config = dict(
    crop_scale_min=1,
    arch='resnet',
    depths=[6, 6, 6],
    widths=[48, 96, 192],
    momentum=0.95,
    nesterov=True,
    adamw_lr_other_params=0.00097,
    max_steps=8300,
    epochs=43.6,
    lr_schedule='wsd',
    warmup_steps=160,
    adamw_weight_decay_other_params=0.05,
)
Rows from block 12, named by matrix and row number. Rows with one number belong to one channel. Each number is 500 + 25 x the weight over the matrix's rms, rounded and kept within 0 to 999. All counts start at 0. Numbers have three digits each.
# convs0: first 3x3 conv, stride 2 (model.blocks.12.convs.0.weight, 192x96x3x3), inputs 36-41, a 3x3 kernel for each
# convs1: second 3x3 conv (model.blocks.12.convs.1.weight, 192x192x3x3, transposed), outputs 36-41, a 3x3 kernel for each
convs0.24:519510510453471496495493497527506495492452494490507512508505482477348515529526505477483518528538520465451500543531534469392449512557530506473515416483517469498472
convs1.24:519512487501611620501514478491504512498492500491521505502509506503490556524477493511534480539522550483487488521494479516544436504486506507493478535475477488501512
convs0.25:483486515471519559475517512481486468474492452504527480512472497528504503521428494505503499491501505498495498516513505510436505500495494486509500547509480485536475
convs1.25:472520493512532481504509512488531504503518510512518503509545495514348523489534518502526520496462474512541483516480491487549487491510468504518473517556443493547480
convs0.26:514528506506574567495491510495482534520502480477458474490520482468514492496492486509502516532508512478486524488480505515506502518519505506471520484438534483527448
convs1.26:506473511512561524501526517499498487515526475508493491493509504499522494498506503497477521499491467476523476500588509486569474526513545507535497481505513510475484
convs0.27:517519451485527453511485466487499512528506471496511528476513495497480481511549492497522487517523515540552520489464492487519545522469504461542506478541502538493503
convs1.27:506542508494438497508486490534488508524506499520489488499505499498502485510464500517465496516480489485488516504512524524533521480534513465482512462528526507506507
convs0.28:505497486513477495577471507473482491448513516513487489508504522513517496520512474500504501506506494520542475500492500492461524492470509498502512373441491436465510
convs1.28:507501507497429465502503551515516499513486493524501532507498508523496531489499488514483516505573522522514494499543514473511487490511538508506487494506468508479503
convs0.29:479596492489493507515477517501458519500530483492489519499503507506496502500496531483505490465525481516539514483491538524494476483555507509487494474493488499470493
convs1.29:509522494522483512497503487513532509502514519503516504508497497499589490500600502506490500482583478518486495489497489506491481497531515509492489532533462487611502
convs0.30:492541470496554492512514521470489502510459461495507512518452512458469515491479518461521478467495482492502509536529493500534492530517509480521500503506523485514498
convs1.30:489545517500404515533414508498503506511513528508540541510501520508503502515543484488486474516505502506459476483459512475500486499518513513486474506469510498470497
convs0.31:487517509497562526459514462489469481482401511480478485484486505514480457467496482493488483515456480530487459512546527461504478473469553524512499526473499516459573
convs1.31:493497495476470471475473477523489507505475507529474526502495519490461493508500513501467492520480483515468492493457456487490483519518477483518471503466466493511507
convs0.32:512494478449504586505584481498519533544428514487481515463481463471449504470467455499505500528477506519513514502462512491467499527465485528498504473498494496511509
convs1.32:514499511508487486500508498546538499526485486537527519500479498491467526498513482516519485504554506514484507500484496507444514482496475506466475505487480521495493
convs0.33:509541501510507522497513469499490534490471462492494517517533488440394485513501480495495519516501497480494491506506525490494489496499487506471516504480493492495533
convs1.33:500529502507481514487536490502529524512511482482521488504516510496472482495615514507487521504541525505506513491491475489523534517458510502536491510547510500521520
convs0.34:476504489507523518489517505489462521526487474483494502513486528485511522491494506507501513506462524537483511494521538522570512501486515499494521470444446499518478
convs1.34:491497498533555484496418498508522500475469516509499526504481515490544505512540504490487522480488510485527511511523498462507484489530501492521492485462512491490471
convs0.35:498503520461489487515504505494515484555549486502480514503478486478462469505456502494531508521524510513552508501495503512524525472445498507510487520491509548457488
convs1.35:510472508483481479506499504479514507529517527496470508514487488508490499499486503506480478495546505514498506493522502513476500505510496528502506513456501501476507
convs0.36:497512508535467575508489522512502511465620534491503467507506482500498460487498484516469527502477539489511487496511560508457508503517477488483486499545436489496415
convs1.36:466485511456441534466534499492521512526501498482513507499509505484544512511541499523522491477560491514481488512480505506486487495404498484474489520453522506541484
convs0.37:481526488530523491438514480499515518541532495519564489499480511503442496494535497504513499519466491503494501483519534489462473466555486521514502464501483507596478
convs1.37:511487523488498516486498521518498524498515523477472459486485510504478547507503498507481497479528499502501496484527472513529523522499494483517500526518506505519501
convs0.38:507535491497476473483440487505520491514519516497537506509505494473507509482403452508477466534504515479508450510506478528544532489477491521491511489492503477525494
convs1.38:502474490507458546515492506485463499486450493502507496504483500505463491492499504500478473519500524502495522513559471487442538504521482511485492505550501503465500
convs0.39:522494489505518487524487514508489514476461532498559523507512476520482440513544473484488509500517516515458491498495511522449473509488474507502481513464410493516515
convs1.39:499504487522597491498518510512494500509488507477498477505492487501561487482535478496518517502489507517517492484518519511507517493481510512487524492544496495565510
convs0.40:498428475506580541504500497498516513504514448490485517479421525476472508489508523505493484473503495497501492492500460509497549521513497488494477500497489500490462
convs1.40:517490498506535503530474491496488498492487502499475466492513486471448492504404478511502506498538510494563473518486500521471486521490498503518480515439491467394507
convs0.41:490484514477546511458500511499494493505493507511461510503481503501437506507472492508518506504524487510512493476515492485495504500515513508502503556523504479455545
convs1.41:465503487501437524505469510523489504505497459487501480509477494503497495487479503509500496520402501499484514521461494518438530509528505504514510511502492523517483
convs0.42:497475502495523522455480506489493516484512500527472492479484506486472524478475471493512518529532478538482511524494488500473500454549504492501487499533511494481490
convs1.42:504529487531498486502484492506515494489514508487503505511470487510516512507478499494463506481522485488508518511500497499465532528487489503502502486495483525497487
convs0.43:519506487481475532516516539513495493470514503522471487503484497455494468516482510488475496481475497482511503506484503535461524504496532504458486488500520469477458
convs1.43:503494492504599491515511482518516527541506527523511529498507509498511485496505509501509478492500507483521507491450508450480431503518539511501492544541505512507506
convs0.44:471522510480508507486520496524484498499501491521489494502488494474521509512495513484492506479508520526476506530508513484601505521413477502499504453517507530529478
convs1.44:512504483509465497529503468497499510502509519510508520504514511479529463494508509536520524527456476547487515468450528461543551497496515497507502504533495476484479
convs0.45:513518523497501462496539498506516484472426553498492485494485493485556499509531510496504517522595495506511507490511495490430495514497529501535498506530554498494500
convs1.45:516512519520549484517508498516508516481503542503479502509517496488708481513473498505539504509470503496497492530490528521539495497481489501489516507535495487492504
convs0.46:484476502486530484499528512546468464527491511488502522498476501524492523510547541526501496511452524520556505499445491518534522493504555504487503486534519498494540
convs1.46:503485523490566538501459528551494516497510494483476494499495484527508502501483482485544509471501492493495466512481504482501528489537515503506507476531551470414525
convs0.47:497589495490511486509487511484442493565510538496479475480570542500505513488479503498502517484479516467481502505536502506499473509479509528482525477484519510517522
convs1.47:501485487493394523504486495514503516512518506500519514515502489502394479499659484506497510513498495523455527497492516484514504490475488496511518482463467515474499
convs0.48:499475481499527481482509503535485527525499507483489492482447502498466528496476506510496505465518495511489492492460537510502433505483452510545464514485518514496498
convs1.48:493441497532465471499520500458479487502468490495541512479465514528441507504511502472490487508471514505513486511522463476592487504498503487486491468599444501475478
convs0.49:494506524500501486505467534486538482499546496526502512511480496493431485510454484519502515543482532507476541504533511528513504477519498497485507535517497495482504
convs1.49:492530490505497540485501505472501494506512477509521492500497520495475510503502477473553496475560535470576510484503482470482404513498460482522506489559519492525514
convs0.50:501487539520503522466505506507487476505559474514480520490508477469543494501513507508528509537484485538544512517510500523515499512548455514473491481481497500483482
convs1.50:553497516498512480511479490479498482485495502488451517506516498516536509523515508479534503492505496479490504470442490508594521520547501489511531508398498495476509
convs0.51:480439511511521524500487508511468498501501493509520510497493508481532541486474473503509529492468523539498486505513542489496500500488515507483468517585454492509513
convs1.51:479486486502516491496513502476487491505538482516522516511515514504488521522460508470465498509541494487544511495496513513537474497488477489514496503538494492473472
convs0.52:496505479474519489503511497504536485461492519488492493500471494471515486492483484511507503487524501509457521473458510511450492505465492504474506512506560501578483
convs1.52:491479528491577490525543498519496507527508512510524523503505512501488558496468514520532498486443507486474490490517490507472500498489472470538510514538493480499487
convs0.53:498531507438499531505492554496501478494531519504500494489463513492471530477482489510509530492507499501531487523501503493475515510509528500512538493516497502493465
convs1.53:502496489467536506499510489495493527506514512507497498486511490496526480502500470502488514535514494495497492475492502490557501505499494473498479509492536480517487
convs0.54:489520491477488552504518469505496506479472494498514530526490480474419533501469515512530507484516479537498523479530495490475509472494493483491498538545525494503499
convs1.54:512509505540548493488495508538499498505491489524511512489520501492551487516492498501496479503533479511463501514487500480504517506501484508495482511538533497491490
convs0.55:503511488495504487486475504513549511524510516488494437465520509522496502498510550498473514457511500502505518523484511550517530475489519490463513505512513497460480
convs1.55:501515529493479462489479510399462359480517465398451398493512525488505523484504496465453455486502514450491487509464526472464456502456459512508482491435491527496478
convs0.56:511505490491518497485473510518473467476522500516503510504479522508543542503505532510476513558491481488494496517489470532533470514483553508482521502535514551510520
convs1.56:503514494490387497489492489493516515523512481471490486493492490503489489488510508535516507495473478478475483479500507515526497461479507492501506500446520506509486
convs0.57:511500463458521506511486498482496506539539481497472501535487504505477496478484523481518503536498493487523500521496490504558459509456507529521505506530494505500537
convs1.57:525469503473586506502491469453515515501460491510467542486471491520463495493476489518511488512492521492524515502507501522532506513492450496483516521485537503528498
convs0.58:513501527459469560502494491490488485519483485470499456515470493498462444536427480513517513524484478446439520496475507511515530562501510518521485463535488510514503
convs1.58:518507499508507578514509523499486501506492499482522510494518512482429468506536502490494494495502543482511541513530503507534486508543486494562517484432475486555508
convs0.59:534502505520492497500512506496500502463528511488507520510492497516516511517447533508499488483488493451512492508512508497480518492490500497492500445558527585555508
convs1.59:493468508496346497492508522504525485502508490521499521487511504504566451494503509501513524506546502490457494491461542508503428497484504493507493520477499501499493
convs0.60:515495479505432490498506479508456484471508485497493490508531499481515504490499482519515504469497485483493492546496536506575551479488511497522501506491493505516522
convs1.60:500529510485451498509492518503495502483493495520498513510503501496561508489583521505487497506483505524516522487492514488561514483520504524505505500561500481494483
convs0.61:504497504489465500506505538503493501558557494500476499500487502501530513490537529494488493498487495492530494499488505498540532505484546487504502504485522488537476
convs1.61:505476498491433487510502508513501500508497485502504490506487521504520518504510517504480492540362499518492493519497501520485490535525482481456524510507530490513495
convs0.62:488485484514498479504508487495482491532469480503506491465448495492488484514512537495521520498495497508507498492500519483489441511528537532493515510512511506498474
convs1.62:496512492494491476502565508492559506487474531518476508514492495508532508491456490515496493505483493511437496489498510481529501471514475491521504543583472500510495
convs0.63:478523501468498483477477494514475480523497503489516521478518498486516479485508439493505503508489496507436495519513522462463503542457503498513505526519502485515510
convs1.63:507500520501517478505518466498495491504482477493473487506516503513474517501506511498491498500535510491522518487491459506528497505506503501468505507497530518491492
convs0.64:500466521491541476498472535514479463488475526494487527497502463491520468487498504478487498511506496486462482520496510506500482473547524509436479500488492505501511
convs1.64:517500496529512490500496500511521511495454501473457490505489512513502509473442519469472486507560475492497518467533486513504535506560500527540524486389485517522487
convs0.65:480539530491480471515489515529457475494482546498531521511491500521459507491483520517454489493512475507488516506497498513514480500481480497518473492496437495518500
convs1.65:522499504507523512518514516503487505462477494494472512499512487493601500491539480484483511513496480507473497488508509515512515520499500494511502468601485501540508
convs0.66:492520485524509506520497425518498492500513549534497532496483476485486488511511522504497497455521484482470476497520527519487476520490490536495473480514523489467446
convs1.66:487511507517491517507465500509470504450469507502537537490466507494485504478498492484507456493517510493489515488596535467481471492473505499538494485461494506480494
convs0.67:486518483521509470488502495528508505472488521500519496506515486502444522514536492487489517475515493502539529505510492468520501548555514503507499498455555514578499
convs1.67:475466474508409493485513499487515494496489514498484499481490499506516538502532505509535485507500502509518511476476495495510487517497507500501492479532481502492495
convs0.68:465503528527484487474549526485493491540530514506458474515491457480524481493432482503474520474502501497505514503514514467497414488517493500468494487460469466506474
convs1.68:492485502482538477495531484477499503495507507501523512515496515505587488510501520475487496496487472510479505485465519525466525505520479511541518520501507503533509
convs0.69:496534496512561506478486481508514507486485518486502515492498496480465502507488493492521495522512492493505502524524518459468511494616504497505495527523494520479515
convs1.69:487496484484565483493471491482515493473504501520491477479496465497521436506496500502502504509443467487507526517522487517551446489471479528484491498544552504500530
convs0.70:506541473523563485525542515513472523530501471539507499520503496478491516484515526487538493450494471517534531505519480479521527507540479519466500461508472490520484
convs1.70:489511518509512500509507496527481514480500500512483508515534504465535475502475496502486507466412474507487537472465503468491444495514521478495488516449507510501512
convs0.71:482482521463452513450450492513483462511484474472467467484457519500438538474500544526499497502525458513538521522523509507456514498484497515508501519504535487494481
convs1.71:491529520502538489493504492588511412620475378554450366483491511481474535481514525586536497570537441521500500485488543553517437477475520511491491519537501518494506
convs0.72:492546480517494436508506503506478532459491482503494514473477460511496480488494506515487505489515502505520498531516521498509455494504522505508479488465490505475514
convs1.72:493501489489484498511517508479505485503493476471484490509505500499470497498474501506497519498473511480492525492490486528509500516520540496521503481490510504464497
convs0.73:510498509477533477535501521515498517510494498496513497485514501531468543514476494500500493490491493485461504516494507499367493493533508501489498444536495476550501
convs1.73:502515479491531514507484495509523491502469509490489487505487499509413517497508490487489503511444484501507491484495507539569517494489481517476478511553489508490500
convs0.74:509525554504459463533487510486479523482436399506471535515525495501491498496483503488510504466520481517512502483444522500511485485474497477492496490529499502507508
convs1.74:503482509479454505512583492521510507506494513513512499502529516485423481503572507485497497468531500436495490503505508483509532526523507511495482479395497509496465
convs0.75:489469482492519486508494549495502523488523521484490521472494499499485458509521539486510486505516539473582484506507481516496479474494501513512507514509599506519472
convs1.75:472514495519480500503516503495515487500495485509487522490502497500544510504466499494499498502516487492503476506484512468466521551477504520472496538462482505497495
convs0.76:508470475513460503477458483493536492469497484497495482495478485521427492507498476500489501472480522512481555510479490516515499527464556497498515521516466505513487
convs1.76:490478481454607563494504501519501513481485509497503526497517501500492517478491467484501510512516508532502498505516485491472473485501502492503523498487490495498527
convs0.77:511521536515477517510449449490485492502326466508474508500513501516489493498462464500505503509546504509465498511489494490402492471515465493489500504477542507526554
convs1.77:506519486489468504489509475483488505507510500486490511502492499490334498513471484486482539506508482495454517476502493536479494507505512515508487516503526495540508
convs0.78:537473473518496482490487463468477490528493528512497542494463524519465468521509480500475497527476490529504544494453484442454537486480488490495523494451524522522511
convs1.78:454564492496520447502517502525508542477495500504514528500477510511457541507477522508477526486488512503543501503524494487541447517496512526483497509430493501479488
convs0.79:527480528465518503520482482512522494490519543502511480471511502520489510476490490497510492456502507468536513508518469510486468507542514512498508506518530518471487
convs1.79:492537529489415500496488495518498500503500470527526454494478480475517498485499482511501490505474479525435488486459517513513514499463492510452494507495485507432501
convs0.80:468513489481514529519489467497480483453507497493475500489488516469460509510473473532518503511467486508521516486444516563482518516430486504488513481505495488481441
convs1.80:510551509500520477510476520504460500493524518522507526512508513503523540509509511468515483487485495509473496548483494524509506536520503506527497527594485496490517
convs0.81:527507499504539465468500476508495513515500546535505509518509521472486515487438512523512511509477499523473484499495485518445490499490474494503497538509494452571501
convs1.81:489505498507465492491484502469478455489476503445451477494496479516485519493512492498490474472520506492492501509493515512462462519485520511475514535505485482510521
convs0.82:479535490471505509535504502524432499506537474497471519461476487498453462496529468504506534508506489521538495473499525470502504526507539507506520505450486496472477
convs1.82:495532512500519511497498498509462489488547518492468491495483496509572498519446517507526493495512489473452517480508503512511513482530527495469497493414520508480525
convs0.83:494498521486562533488501481511500488511509524517531529499510476511454509483441481498488515503509508521508496529547523465506563483541495494509509483486533568541513
convs1.83:492472500502598515516484512494488484513469481529495522504508505506466505501475488508489498499463485539607539494480483487468549513522525479481512487543496498456470
convs0.84:470508440485501500487510510526518510482438455505507487528539520483475446506521536508535504510527505448461467526479480473481471528527509507479497516522540472464486
convs1.84:510424505531493517502459519488491487522539530489501502491497475512467508492496507491484498487491532516501488500525489472565463510503524504513519548526487512526507
convs0.85:506511535506510469518490509492498455473458523486497538480486464506538470512500505508523490474516501467511476496541523513497479481506494508469462516499537509512490
convs1.85:492506512507600485511495513499509510505507530520509516504516517514472516499448505505504520487505504522466493511519506478516528471523532501555503470455497497528499
convs0.86:488523508533529499498488507500467488492518485530525502464493464513459455484527459526511517514481489534522522538467492492461528517586544490504483499522460504501513
convs1.86:494533509502468504494461502547546565521487501558489522488490515494525473505500529520518512472494459542539505511542514496484512493475546482522499499473523481501508
convs0.87:497509524495502541486499519472494481524471526524541465482492484501502519457492491492460510505457555477463526487517495498514497501529601502491493493504460501504493
convs1.87:480468500498525502490544494535562504513523521506485496500520468499489521507496455520515527491467495538487510517567494477526525504511528496491500505507495508442484
convs0.88:511480492480468503505519515470509438504539476484496462492463515452452460518497470513515522533511520505516503485475489479572491506509511521482500489494482499470498
convs1.88:485529544485439529496509499495501474496489450494515496505516504506438498491444505531512466483524499486524489503504502468463463457489467504529473496516518518555471
convs0.89:503506507491518531504512481472479487503509420498485495518519476486511426508509511497475495523493491509517507521501518530531450509506516504508513465525510522491490
convs1.89:522523529520555473521473499530493504515501491520507531480484509513431548510542513484499509513440509545493508506477533428573513512564463482518517506448514482528519
convs0.90:485507493489472483502450463508485522506468489494494505483526501538457492480450458514472502506417490501460485489498548495481506516498488480474490487471513488497489
convs1.90:529525497522525486485516492481479504453493510495527508501494507520501523510497517501509514521504551532489517497478519476469493523499488507494492494483490487503490
convs0.91:499492517444510508491521521493560495496485455508408498540480519504482471503476528496506475433519525500500476484527492488508528522471513496490507535486501471445480
convs1.91:497498489502441456481538500490471494521495505491523532468495512497547492475468509497514488526524524503460459513438477514473535495487442503514475474430467496546440
convs0.92:487482447493560455484546480476508491504509487494491505475482483471509488506430492495514496526525477503547483477497539512526508483510526507489469474490491475518473
convs1.92:495484502506553526510506506531495484516592490514492493487513509482483507503503484495488524536547535513481510474511496491544507474539506504535502497411455499524499
convs0.93:470545499495506515517489491545476492492531494500496518450449490485489534489483477499512496518471475526543511497527510528554485521571480526535494511541504505547500
convs1.93:507502521518417487490467506490498486492469468506506498503503500505470500487516471497501514484447520500522496479428475472430493500517524496529496502545509498550502
convs0.94:487490493440437491517527476494476496519475494494487513523469489493432471518502499511504508464513492480549480512489508501414483533539528503497506516528499474444507
convs1.94:479508506509530440507528511484522486509539493493477509505508512497443450502484491511517492499417523495429486499452504516535513492498499498503506503420528506456467
convs0.95:517523518483472489487509499496500472462495495478483509513514498501500502509476520529515475520491469470521525484483499434477491467496496519515486553529492472521540
convs1.95:479509489495491438520487532487484497503482479505516485484499488499503533493503509514503502506510520506472501512490488491437534527505518522498499493488477480504497
convs0.96:490492497485470492462497454471511510481530482486499525522481503496465506480441501484516479534469508489480552512501500486457528511450491499490511503507465513462480
convs1.96:521510492473570504502499499510449491567429504501468491499481495521541515508448506500499504478554493519497484531491513496500439494532505508436489452448506489432494
convs0.97:480556584504492517492495502484480484505486564489484490493551497490437486489479486476518505519499507499565496523538504487491480525497514514540480483464495495508491
convs1.97:489469491464429513505470466501490513526488483474510486502527514503504508508557483517479508507517509505516492495476507449509521520483506522505501490469510519478522
convs0.98:515403507533520504514480537499469450497522508496514473498439491454529493489500490482492511477476460536476529515540503503525528507490504511462524501452416510505485
convs1.98:503548502511550507508524496510502498492512486516471518517501510505528507518449505477501513458418500497495515474507494482574442510520503468513533483520495487514502
convs0.99:506499487491551464485505498495514475482505476478512524505490510465465479485468483503500493473503521523458473547528511521530480490439495490515492575542544473521524
convs1.99:499508487494573524484469491517495502521497494511494503505483505507514512501503503509486486503463497499529503478484509524461506504505494482456478472461508518504496
convs0.100:504503507480529566489468538468499526524511515469491509533468507513555518506513521524494501501480501493489490513520503494494470490496527492493486534493489490564543
convs1.100:525521496494487492496493484489504512475471511504504501485491503515489522503479485506517505524593504506502503495483475487487532503532518483518509497470508477497506
convs0.101:497480504499473535482483545498453497481514478470506501473476494522450458495463488498504492506489489515535520482486535519474509499460492522512521491515591511518453
convs1.101:500480518496503488495504506468517533482501497490506492497515511498516478502579480515504496516495524493485526479494481486548491508538485494534498465632523469537487
convs0.102:469461489454498447510540515466495507467545481484478533501463504507433491509481506516535516507508536466532482505508496542482461497486541513505494547478468483472488
convs1.102:476512512496580506511474503517485513514492497499502521507512510506524496499480467504477494499544513496457486477499518502564441467461513485521513484493482503491497
convs0.103:497493489517483475499492532507512515516543514493483539490446491502489454474517473513504496488484492513490523487520533519480526491475531511507461497496587484485490
convs1.103:480496493498541492505482510497500498488507501509509491511499502505506519513483500494514508472541519483488534536496496492616481476501488511512513435437469509496467
convs0.104:497513528501486512521517532520518487504479509517500497490497505508453509499488500507490514475500506515528496490506488562605522512478494508498496497487521498408565
convs1.104:485524477480504571524509513503503498502522512513504493510507499491471468489511499501480481509468482520560495465503521491508525490525506511515502509529502508510499
convs0.105:465522473502468461486482513479508512484518510502480477497501511469491491533513525519506505488490499519490489507552516439538585487430488528517533519493491519525499
convs1.105:504474487526559486500445499546488494533435494527513488487480489493518496487516541491504500450492490479562513520507504511423495505521500487518511484526483517487513
convs0.106:486488512458469498518500522513509498511560498507512508474508520495412524509510526504480493495506535502476495498488511453467479494489491517472501651490494500486509
convs1.106:502522494486451468505499470504497514512546452493519489500500503484528481514523501527503492518513450499526497509486504527461508463530514494477484487487509500495467
convs0.107:508500494503501477466499488495463499505527516469487528496482493517457495517410480491511498526533482515519493470510493562511509571446479496530509469509470448531493
convs1.107:529479475500450593511479493488477512507513520491505491481482500501469550487483499481498490507493506501530505507493467509463520509499521513509490489520480478477492
convs0.108:511494515498477493530521474497512513501543489515551511527506494484476476486478488508462506489479499500465518494483501481534493509496498505504495540505526459501534
convs1.108:479504503533452527498497504493479520497443532482507482503479501506549508488506497499506504506494487485490503513538481489485456443539491501506507500466509494499503
convs0.109:523489493486505479498513516512499486500573515519523476509492496511520524523503516487484489560516504516506503493495483550576504501533481536518524583526502515523496
convs1.109:527536473507444403500467529516524514509516460519520487501506490485489556485511508504507505505486482485478551488509474500472614481508544494511483494468490478471482
convs0.110:499513500478552497515496525513490494448481478538491528537493492501533468489586504502508490482486491516478501477498515475582499523449484530490509511534494512450523
convs1.110:492482507483524538471524481487505489518490480511500531500521496483562495486480510496476497521469523476522516497501512505570498499497506500464490509475518482505505
convs0.111:495479521496504507517460488503525442495576521517538509529483450469486482478512513524512496439511463517527509525514511500509523468500545516530493511563493486541488
convs1.111:505483491490439484507512501489492519476491524517503507507494504479520485527467506494505502486510488471477511480513481533494490519541504488517471509461540493524503
convs0.112:491455492521503464495483517506478474464496466508519506475474418512570502483519498485487466461532511503505509507502477526525460484453522483503552495527469485471510
convs1.112:481499494509467507509499509492489492486518513498479504492490516496454514495505485497515499514511501474467515525476487480426492477529487530526510516562510507448510
convs0.113:488518496486513502494543510509501483504484505509523505500522495488531520512473493484529482476456500540493516499538531506520557494490482506503545484548561511503499
convs1.113:491497497509549503505484524489485518511522512498506504495509505491517509502550489519483512497448484512513507510553499498415465501515487485498486504430482502549496
convs0.114:470496461497494506516475517522525506506453507483507510487489489499449498507533511560472505397503504492510495460547508508536543497497519501421512493568505492525500
convs1.114:522521483521504516497458494514514487479517514536483486504494503499453518509486503496493495499484511490506506481473518501493492506461510503470493523465496512501497
convs0.115:496507486463561494518522495510492500527538494505467514504487499524528497521475494510502491492498500476491496490490502525582495501499514499501499475491498473535506
convs1.115:492503498517486527515496527514472472511452475533500496507501521502556516504470487500518486470690507491456494541537502489498530531484508486562499471532473502502520
convs0.116:507493534486580493415492487508532487524563491534542507521506499511463471536472492496498515504467506510520504485513514453527485497525497505514510478484511551540469
convs1.116:504512503504487463474481474467508536499447521464489517506506477488537509479503500498502485471637518508502465492497508498484519479529521484520512495445479503515484
convs0.117:488519559515494484519479529501464503503498503494491480505510511510487508491537508508486509480521513473454499514537502493443479485534505502521514526476465486537493
convs1.117:524506501512516501484511470480503501458548531483467532486508488490482494473514496505535503516528502546496466515522497472496515519464494506502490509473500505505511
convs0.118:478529461543505480455542495509539512505529502513504510510486499463459513498437504501491485468505506498546504493527498497496495491506524492491522477429480474451489
convs1.118:493482491491439481490536486465515471498530526515488504491506518496495455487502488499527483526480535528487522504515484510573475494524490518514507491475498498488482
convs0.119:500510503510454524502511483478468535478517513493503523495506470529439503499477506496473475498514471525500484483490520521482489486511508483535479497384432496500509
convs1.119:509506502496568484480587491496486490508503482489519477501514502494499484486518510489497503472515474552467516504510497510590517500418516510508497456452482501508496
convs0.120:513501520495520511487475494526497526529491527493477503518490500534495537524524491474506509531515501509543471489485515520464455500455433497514500521500514537484487
convs1.120:516481497508473536503534513446480499455495549468469502507515500477490494511518513495503544497538516501448464522545481519532449530495519488476499525489535537481505
convs0.121:471465592500517509492503493513429496495500509487500501484518511453479470506500487502477512485571485479515474502528553503435517507498536492468539492540448504488515
convs1.121:496502504514498475487489483513481494467508521484460503495496496492464539510522500486504474525512509510472488494469528470594475498497508511501511484478473532448515
convs0.122:511497523498576476506534509513513505475582420497493509497487481504473412494532512501510506519500494519495500485489514468502486489512543504510495508517515504507506
convs1.122:500516486504485509512495478504504510507534515487502503497489495497330494492477491503534495495466490529536520494480516478572498492466516518505501519490527493522507
convs0.123:492521490539487471497529545538496496493581550510500499475492504486507486514491493497514504499504499497505472483509508485488507506511512444513469525569525507491514
convs1.123:511532498511521470489513495496523524510474476508481475478490495506527506497535514521511506496471496494516491498484520485571537499511485493484494520530492512496497
convs0.124:483499493479504471501511502478466477511567528489498509509477498532491550474468509495495506475504500528552500506539522523530486483495517488474518471461445472497495
convs1.124:523494493462392479496478503492497475514516496486475507492492488504556509497522496503518499496519503489522521510533505540523499495460489490515496493460520509498485
convs0.125:519410507479497506486488516487527480502450475500490511504514495490537498491515486501505494455473511530513509486458464526539494519484489470472502453521461525481500
convs1.125:517508539528596516518500517491499483506472509484485499511506512486496497500503505490455515520469530480547486520491511536479551512468496481504473493497474516483509
convs0.126:502582495492507493498499505496483571509501457504476483474496466493483491501483518483501488457539498511541482521473533483487465504509493503489482496493463510449483
convs1.126:506537491523554523509527491522503505514476495513484524496508499508564504519617482505478513505536499503460481506470501525533482519450497498483494504535492492555497
convs0.127:519493499500512532493497503508505485515489484503486495527479495554465468532403490508515507491476494516500488491495502520526522449577507496493485522549517476536495
convs1.127:502509492498474576503515501503498480551489484512494492499502516499485519498481507502495487484446496478477473504510489494490412484490513469519489460517538498528484
convs0.128:518491516498440541489510485525509499500520512497516510496498486499427503510524463510507502527520471529516511488500495461532536520499492497490502497519536504471478
convs1.128:494502490518418493486509502470463484494500506506526531494502496510576493483489492495498522528517518528538503488543479486548503488504468521471522494485524502507492
convs0.129:509518510513614460499536553511484507478489510496490502504520495510586504498530543491498517502503500538477486501494506487504508471532521503500492498482531499462513
convs1.129:485455491491473494496498483491485520485475512485492517497497489478569505494503496500511503469574481514481518469466492480542514520493507457485524470623494506473491
convs0.130:503539501484488484524569533473517500527504485512530502485489491461500504493489502488514493536505498503494487524517496512514505515515505479486494529473475492451485
convs1.130:510495498486486525512478498503476518499494502532514497487492508502537522515508483481518519507546512501525488506526506495512544503498491485513503501460507514494508
convs0.131:504464469491464478497506516496547517490479509495511491504458485511530467513504510526521518531467488507490500508493511508483491494488490511477466497494597496499495
convs1.131:496511506465472496506511497482504507476481511516520528487510492502590512500535504487504491504493484498484502500505507521480532501508498518501490514418518523483500
convs0.132:505498503477471492432530478524504489518494496495506492514491505527485494478513500496501497516507509482470495503482501502480470413540512504506515497508500504556508
convs1.132:494511476496531454503490494502499487473523477511489518499486494496518548499497537498511508490555438519537497524538507492499510473513513515477452513474497492530469
convs0.133:518486525449536542480502494478492504546518499490483486513491484493461476517453484483512518474528502478492471504500489501485505498425528502484471517507491497489457
convs1.133:487469501500532514503495504550485548521470537550522544497505501512511531512513513513481500456558465522497526506487480517515496510485527491518484488484505500521495
convs0.134:505497503474452527514492491513458505470437507501475515520464522494483522503461471492507501506537509492517507490465478467368473500458505514489497492500506503451527
convs1.134:502501513487593488504515520460445461482508481479496497498490505495484495504494500484457479506505503487527525523498503515487496481514495518512509497593496500512526
convs0.135:510483514505478499490533534495491486496514486478454457519511504479495475472500439505501504537513499509459471509516523462509485478474523498509510508499489488539472
convs1.135:482429504510465523481522493489418408511457382509453446491488515481459528516519533487472463488472499497488523512509469505492529539458481516481504505476515509522525